A small image autoencoder, trained from scratch.
Model: 2.5M parameters, 48-pixel images, encoder norm batchnorm, encoder patch size 4, encoder depths [16], decoder norm instancenorm, decoder activation silu, decoder widths [48, 96, 96].
Training: soap at rate 0.0017, 6300 steps, batches of 384.
Data: trained on short English words printed on busy colour backdrops, 22605 training examples, 107.0 epochs.
Rows from block 5 of the encoder of a small image autoencoder, named by matrix and row number. Each number is 500 + 25 x the weight over its row's rms, rounded and kept within 0 to 999. All counts start at 0. Numbers have three digits each. After the name is the row's rms in percent of the matrix's.
Before each channel's rows are labels from the 100 images, of 14848, where the channel reaches its highest value: "patch colour" is the nearest of a few named colours to the mean colour under the peak; "responds to" is what is common among them. Only what is clearly more common there than usual is listed. The data: short English words printed on busy colour backdrops.
# pw: pointwise conv (encoder.blocks.5.pw.weight, 320x320x1x1), inputs 107-213

patch colour: green
responds to: bold; green ink; yellow ink
pw.133 117:522513538491469494502505510496514477475488507515523497491511548493432487496484563491486501514492487521522477439534486484514585498472487480512493506533487498455512495522535491483471493515501508533499497525490480504507487459471474535475477515466520474519491475494526450482502516485498469498488518531552526513485505532492486

patch colour: white
responds to: black ink
pw.254 099:518557486499466488514528477502517523501517534501525500481514528527460499536528504516493515494479523492549477489530464492490491508531574513500501497500506552554514489542499499496487499479486470471472539479505472519477484502544517523555503489497528524521482516505562512512506480532508529529497470497484489495495506539489551

patch colour: pink
responds to: red ink
pw.109 107:523488502501497543502515519480498494505514493528495488511508492479506501495526524530508518503509529456468496470467523533502504499518517530482551480474487524556496529493515482505549461522530509482496500501473481471498475508522516487536497472534491498485502525491442501519562523488479504513522507521464471479508487514471505

patch colour: grey
responds to: bold; white ink
pw.122 115:516538451481518483525505491514486512463470495471505508531528483507478522509515482504474511481482505484481489543448512509495514461489520479464521489538525539482503481504462482471509528483513474486485476487519535460482519522533490518497506519499479449511448506504479484483531514494489511463518468526515527542490553471432476

patch colour: grey
responds to: black ink
pw.200 106:488488475489511459457505483504524505503508487456493515504492511492492523474475466534473542467472465456479530509476555487514492511492490514416487546477515505510492499506490524480506484481485521478461486489490490492505497496517531503524473525474545475532465518502473505519511501454452463520538524466482468502522500482506514

patch colour: pink
responds to: black ink
pw.128 114:484528525526488551517480505499497472466494526500518521539465522519485453510536512502495551464493458581479456518482516504464536467485464504520531471484516516530514518496490547465459482509486526494491470517495508463470480485500505526447570516510481460493488499488510519480488513467493532498481502491527524508501499503484523

patch colour: grey
responds to: white ink; bold
pw.301 087:475496477489452504524478488465488548477510478513487488551534527511506493496495489505514518531475483418490530471521524521469576509495477507477508537491527500521482473520530529480507520499492505509445548529471531477439530451464492547501507493445480469516487502472508458512509474537521517515512525431508474503480555498504499

patch colour: black
responds to: bold; blue ink
pw.285 109:478487455492516482539518485472521521514526450504475512458496502483461453511547508505493497504532497459495445521493465483520494470506521519463514533520492556498479505508492513484494487533453495488483460541509511494494477467529475541525499504495499479525512505507437539504509504517480489529489512459457469515484530513477542

patch colour: black
responds to: white ink; yellow ink
pw.173 092:513491479501498539517488523514546546488493477510526498454508506485506469482490520559512511537468475516518468499469472466511496543514496523482526551513501531498516574456542520500493463532462470498500497496516511524510490504498482497545505525541488478452458511505508463507483501554495533513557531466458501558457521493506467

patch colour: white
responds to: black ink
pw.235 106:486509500539470529496516497476453491542521512496482468506500490496470524515479438517490542481485481504557504502553483503510493486482504479534501519478555472534456553528493498480471527470496454471553504492504520490517486506519507457553526550513529490476506509546481492472499470498496525503464505504512511499500527487517517

patch colour: grey
responds to: black ink; bold
pw.26 100:498483503457511478492480526467487488496469514466483510501511511506465513460536512549494497478498492490534532491488466504517499528465523516504490481503519507461490463511516494527534546504478485485489507490548528558490470517501495538498496496514484473502526532492550495497541482495543495494508514505499519535487484473510463

patch colour: pink
responds to: red ink; black ink
pw.102 097:519530475460464497520534531462523541478475494530472518542480490477467517473521500535503514511494529489497466498491555507499448495506502455451522474472481491502492510508483484492515504478499527496509520535498544493513526476487510510553435508488509500511499495512469518480492481522471497514522531478487477524490529500482535

patch colour: black
responds to: white ink; pink ink
pw.293 105:520492513486514495566514509533464524463463439507502529529470519515503536526512488429482520522487448499521504460498452504495488514508477445496496500532491500482489510457511522511490531492516498509458482523522502497482489553515506515476468523499534471492478508492477466535512493494538475504494518499496540475506530521514487

patch colour: grey
responds to: black ink; bold
pw.299 098:519494449483505525479451492480499490499500474453521522435512523487474502446512522532480471480538472511485473496528531523519496466463493459480492491491480501451539456507492535480503514517486508479489468497500508462524464515496455532495531546494518493461473440454489512457479510512494507463504508509495500497501477525480471

patch colour: white
responds to: blue ink
pw.17 089:500520550518507485495506548487527490492534542518519514494528524476509497519529482497509529535490448542468519479512550534475513487547500518498479416489549484539462522483521500490454536529499495487450556506490542504460549485535513493496508521522533487539470478470534480488498500459506487464520557510541515491480531503508516

patch colour: brown
responds to: black ink; bold
pw.180 085:550486524487512525480535519479502460502472490523469512475478503514464468519521504498515466475505511504487562513486511511513474516513525479520451470483544507467517477505511498510467556512480503513503459519539510510470431497435509498540536516481506530508456531538485533494545490488493528527468485461510526524528508500495492

patch colour: brown
responds to: bold; black ink
pw.231 106:562475488489494466459502495472542492532500494487502505511503492505485496484518437506496492495509507520513518555469512550521499486499501490537454489497479474481505538511496484527461476503523533477462476490519520501473472554482471493438502524505509507498486493498478477446525471503449461488546493499458532467519487502462540

patch colour: white
responds to: blue ink
pw.6 098:488521514516492439472511477449492508530529548451520510489538509472475493517492445444490511498521561509478476474495476520512463492526497471512481476498550501473493492529497498491450498523509483525444498475534495529473521456513533484520501513522510464483480492489493506469502465475476479482505496516508502492498517521487521

patch colour: black
responds to: white ink; pink ink
pw.125 112:512512502518557500486484492504516491465505480506504553497514507528463495520522556494514518526434476459507419475464477495512541551511510519478524507499450538518533529477529492514516497488508456518468485502492523517492514489516509553505518483504488505520471517501471563492503512470543476524470479462470450522498535478433487

patch colour: blue
responds to: bold; blue ink; black ink
pw.313 090:459496502493541530504492487496498487485504494493505523522511532500498485470496497510468489524506547482515521529488501491500465509538481515496462491488473468468511513503527489514498486501507504510477463517476525498507480529521522486533478512505483504519472474497490436462519471488498499479562490580466455521474522500443496

patch colour: grey
responds to: black ink; bold
pw.307 099:521489494478493497547520499473507513490478448539543505481498552494528483486483493519490542472515525467504466500520544468515494487494493501476498457486508487478455515511505519580491556451532520495470498542554494474537485518518535487502507504499461497507472497503499552500474467491486514513489486491474476509473476529515523

patch colour: blue
responds to: bold; blue ink; black ink
pw.244 093:504520502510495517501507508475533510529509489480463548470515479514539509477522495513508499479512484477476479504514520508506496501500494539480514514531507490466523460519485496472525504447473546489480516520510519502501488487491488480505483509447468483514454517469477535520490459447528491500576523583478522525502521498508492

patch colour: pink; grey
responds to: black ink; red ink
pw.49 105:480493482500512500505514474516496510506504518538503431524478473450481517501545499497497522544488561526565541480523549535473504457501510466507487485493495473502517453503468466470556510496459484483453465488519544493511493511513471511536486515523467457500475520521493464496484469464473473470509483491509473485538525507481483

patch colour: blue
responds to: bold; blue ink; black ink
pw.50 102:510497474489486495513483503510515482494489513461504467487502469497516523503523509496470507493523469509482492525465499500491511482480496488423491520514491482468507479486527508514571471493518492482472491515475488518505510493492454517499497520513513496486541501508444467494495484527444514524480503593496481516505510493487528

patch colour: brown
responds to: yellow ink; white ink
pw.53 104:460525543448527505508508524496519486493491468512487506520526481500509504487510538489482505517489498488490493525453505459450596505487436503517501503487494545475515523469492510493481478499487445527516532518509463500502500489496471500507492517484479489510522484491498522541501486481492509532483470530491495523536529490452526

patch colour: grey
responds to: white ink
pw.314 102:502522491493477534568502532534487529482484501544483493456488503482499486480524528505498507505490533478553484530513499505484501485544483482504523506523480518493479489530468499482513485528509462506482469567480519507493483517483535501516517481520511527501478486522496479492500470445463530504552487500445521492511499495495461

patch colour: black
responds to: white ink; yellow ink
pw.217 099:544484512482510478499506526531478516508469486493458551500520519487554496470497493498488482526491466506447513519471477522535479531486528484456493514466522478479478499476500574489498466506457488503472472506517498486515483458516499534556541492497470498524503545489490509540463498473541494449549535467488487503511501461509504

patch colour: pink
responds to: bold; red ink
pw.247 111:486523512493452457509504506493498514495533504527479513506511498485457517455499505498488515501507536501483536495466492496553452502499491421519451497511525484462582472520476494534514535520502513507455474439488511496485492498484495490515469506480522486512501511515507488497478482526464496458507474502506486510480464513463508

patch colour: green
responds to: bold; teal ink
pw.108 111:479562461456505518541472507474490501478515472601481480488481522494470554475498473515485530495450493507503509439480479480487504467497502509451531505493507499468488462496504491506532487476486518494458513474471505505502513512519536521505518497523501476528487481519495489489503501555529502489526489598475494531534458499506540

patch colour: white
responds to: blue ink
pw.286 097:516481500508460472495493446474506480482507493481509483501548501503463519509507454464497502499516519470509496514466533501511498467471497487494491473535504530480479475516485522460531436544507506482471526469529502503551493483524493476519479531509526493472477499517441462470496460562480531472500511533487482496515450512497562

patch colour: brown
responds to: bold; black ink
pw.99 089:493492503535493469495484505421487489511509486471517519479481519500512502493515490503508466519463483513463474528510530483553513450482498487540482492496527511488488504512486530564475484491499480513453460507529456559434463553534507520503513469517456510525478480514586538503515507500504544546486499522542536539484483516487480

patch colour: white
responds to: white ink
pw.12 100:533454480493462507531517476492514521483454498508533466494496501480465499547543469484539496519499514447518494523476490452518465480508501530509455461527493532479461530524501538507476535520470507480476427535477471496475485498549506509483488502500527462528485507494465490497468523495467510474482495504493486489496435510461491

patch colour: white
responds to: black ink; blue ink
pw.278 096:485478528533409482506512449507516500508491510489505492505467495469488517536525532526563463524490506469492475494497510518514506485484517489500517461491503526534466477584517509485500520551503540529456496495488520524507541490517510509483485479526506491515504480475485474509480496481510529521512526469483507504497513473506503

patch colour: black
responds to: pink ink; white ink
pw.268 103:499480505436541508519523468476465509459493470481466556513487489472515520466481497514496550473487484438481497501469495473498514501480527524482538502451509497484511457506484485509484501498527535508502492439518501483457465524514497475544465494489511454517488480501505481541529470492536496545520517486493469495485459468478498